A small sound classifier, trained from scratch.
Model: 6.57M parameters, log mel input, arch transformer, norm layernorm, activation gelu, layers 8, width 256.
Data: trained on synthesised sound scenes: up to three everyday sounds over a background, 26041 training examples.
Rows from block 3 of a small sound classifier, named by matrix and row number. Rows with one number belong to one neuron. Each number is 500 + 40 x the weight over its row's rms, rounded and kept within 0 to 999. All counts start at 0. Numbers have three digits each. After the name is the row's rms in percent of the matrix's.
Before each neuron's rows are labels from the 100 clips, of 14848, where the neuron reaches its highest value: "strongest on" is what is common among them. Only what is clearly more common there than usual is listed. The data: synthesised sound scenes: up to three everyday sounds over a background.
# fc1: MLP up (model.blocks.3.mlp.fc1.weight, 1024x256), inputs 0-63
# fc2: MLP down (model.blocks.3.mlp.fc2.weight, 256x1024, transposed), outputs 0-63

strongest on: crying baby; first sound: crying baby
fc1.266 100:518443536476464511527523464461456535598490503491427523568483502572533540461519525404610471484494503523463471539467536538448457545503508520479519495488529514542507478519506504574460480504442562
fc2.266 137:505477548476446501564502454493472544527510454559500539601475489533495500474484524472482494536510516494476425518493479549500453583440511554467467524561448454512462565556430456537516487482483486

strongest on: coughing; first sound: coughing
fc1.425 097:510489467492489563389535499486495487532441560495531477465521518500476438514512499518521513534462530498579489555443552519500568482562545530501538529528590480528525439461415523563455528547428528
fc2.425 132:547484495442521545451516497497447520491543533462476537482475438574491471456513575547526561510561476476498486491478522465504551565510495465511504533522543504556464502560482533420541598525449492

strongest on: coughing; first sound: coughing
fc1.314 088:545505506442514505424526449566557423509532551472475424517460417511429478546497538490466458477452530470571463544475519455501547486508539499533570521516542525486489486475484491475515436505451549
fc2.314 107:591490485409499508507474467472543468531503503529457454501535465513547471592448452403478417538523494512514504480464481507486447499522597503482503544477464455457530422534557455575508434475517508

strongest on: crying baby; first sound: crying baby
fc1.248 105:501464516524457485526507481449484528569490518508494449536478483482560549380553555468556505577503503508532504572423562544468502553467459500523470487452541493507467520531467512531534456487447475
fc2.248 142:480508514491425515513500470466467481530491488466499560578478463541473524518485549496492481514506498524477519502446504555476442549454542518480551549535515446536501559545487461579512452542522547

strongest on: howling; first sound: howling
fc1.531 097:490490481437571502469452482446500496566479503547434474473542550488478567447541509419522532498525509497601478510493576523394515474533445501449479522457546532497436560502496514476491516465501494
fc2.531 123:546495482504525487482459522500433453499469509444495492480492498500503504571518467513529457491502516551536540539556560437478419517538511537510569525528527587576462472506502541479548539528593540

strongest on: howling; first sound: howling
fc1.502 092:499533508501491586478492518454516468549512533557470508432420539431468521380569570439518497461492528489546507474392497541450562485528424483513501559485497557546504511433482490487486484487464532
fc2.502 087:514439393443520502464487539560551490472561509450433488508510495504532444566395468513469430519479488433541445459541525457529498518466545513557518449365517498468494496505534528493451568601525510

strongest on: howling; first sound: howling; laser zap; first sound: laser zap
fc1.32 094:462553476533504454414468434520504477573431548529482525481452470549517577495518543479516519428458590478482483506491531499452484539517476513537567542552571479578445533468474414523467533505459471
fc2.32 094:511512505503487545516529519514496486497509414431502528434523529578470486483514494562503492493522448447484448453481461470533444414569475531494453485432475526447548517474497561497454448529548558

strongest on: crying baby; first sound: crying baby
fc1.624 094:495443470546445439504478466516476527533529541487475599554389426553536508437508515455657524479499504518476464519479544539462472557515461458467530543461489504521460496519459448495422520497439547
fc2.624 088:500483497483509476450538462522475527501538512496448496515462546577455546465503545471475518496490539497480504515453535433508463463511465451474492522473526437520437572566596485463473510480494490

strongest on: crying baby; first sound: crying baby
fc1.512 102:512442489556487440479497429506504542549503538474479543513484515565486580445453521452509480482480549520520440488484591588450482585490454487558512548483512468531494482468434473474466541572468523
fc2.512 105:515494455558473508551487471448538555507484562498428570535497539580506523500520516489506516485446468492449463447474526504476487585510507476536527490496507552565504529562525483547499510463518502

strongest on: coughing; first sound: coughing
fc1.323 092:496499525496511508414468475521555472550429594454488475450527544544487456528527468496491489504448541503520508509442500439521540476529556502487549520525511467573531502487404496518540486493517585
fc2.323 102:557551540446532517485448515505463523495533503470544540470499512509510471499536537513509465567526489526447559483534499421563469485489517412487491519550562570554478500596478488470514504466441479

strongest on: crying baby; first sound: crying baby
fc1.683 103:465423543517493455520510430424465561513449526572410597595481469563481488469570498436628543467546501531476460528449490535455491535527450479491494539501503509552451525521488470526465529476417516
fc2.683 113:498515531483441470507474456530535521576550445535454510553492489588489559430469564511489452514503482496489459563468557498478477539493504485444420505560437452512480516547476502546451490480444520

strongest on: crying baby; first sound: crying baby; coin spinning
fc1.537 097:499482477510508425451423419447497534573465559508518542563491495525484549479572526424579524474523535495519464529431514562445502505549469501501454438503568452560418498500436496469511580451471533
fc2.537 087:578499525556448559441470531545500533453533531517544528559416479527469479556561477530475498492519491491474461476438483478494507495430570510526505543538474463516461445534566579525518441543454509

strongest on: whoosh; first sound: whoosh
fc1.73 099:481574455460549497485492467517556518514463534485442556550453495475510448469532505480519491502525562548574469473404504588474611400483504545494516440471483470489486512447450472575457482518453510
fc2.73 074:502524496560489470500476530533420472462514521486489546519531536451458521545487506498486467481475549488533518544424443463469464499495489510578579499480524548443500533484564538443554499457545437

strongest on: coughing; first sound: coughing
fc1.447 093:467573461451501498425510476469406448507467533498472494494480508532523519504525495499536493520463532524616465525464564558499547550520517538487504525514599434537468531472433461555489502632500509
fc2.447 108:489455491624417475512550463489478459466545487504533499527542407517510483491532515458478488440514457493446514538464460575531519554469469528546473520506475552538524479474521486486565468504586451

strongest on: coughing; first sound: coughing
fc1.653 095:505485433503490539403518520463531497510497525511508571533470537462492485439462511462481485566512494464589450476433539484520525416482580501572486506422536495515550439515462489532463445596441539
fc2.653 089:520570571462461593508482529563439439529507450479490482472461494624505516464512514547532542546440554540436479501500452508476461501521468544460470434530550481493472485528464520468490551525497543

strongest on: howling; first sound: howling
fc1.231 100:452497483475520473492461505489504431523430538527460493424534576472465541476501507461601529495501537516611508460488586524379515436574463493474526511481526535471477518476489529460530537536509488
fc2.231 109:576570462488468505456446466500470445439496512442463463471478462494511528522560502491492480492465540526554545559497572458480469552520454478546509499461540523601401426537492569471450556481536532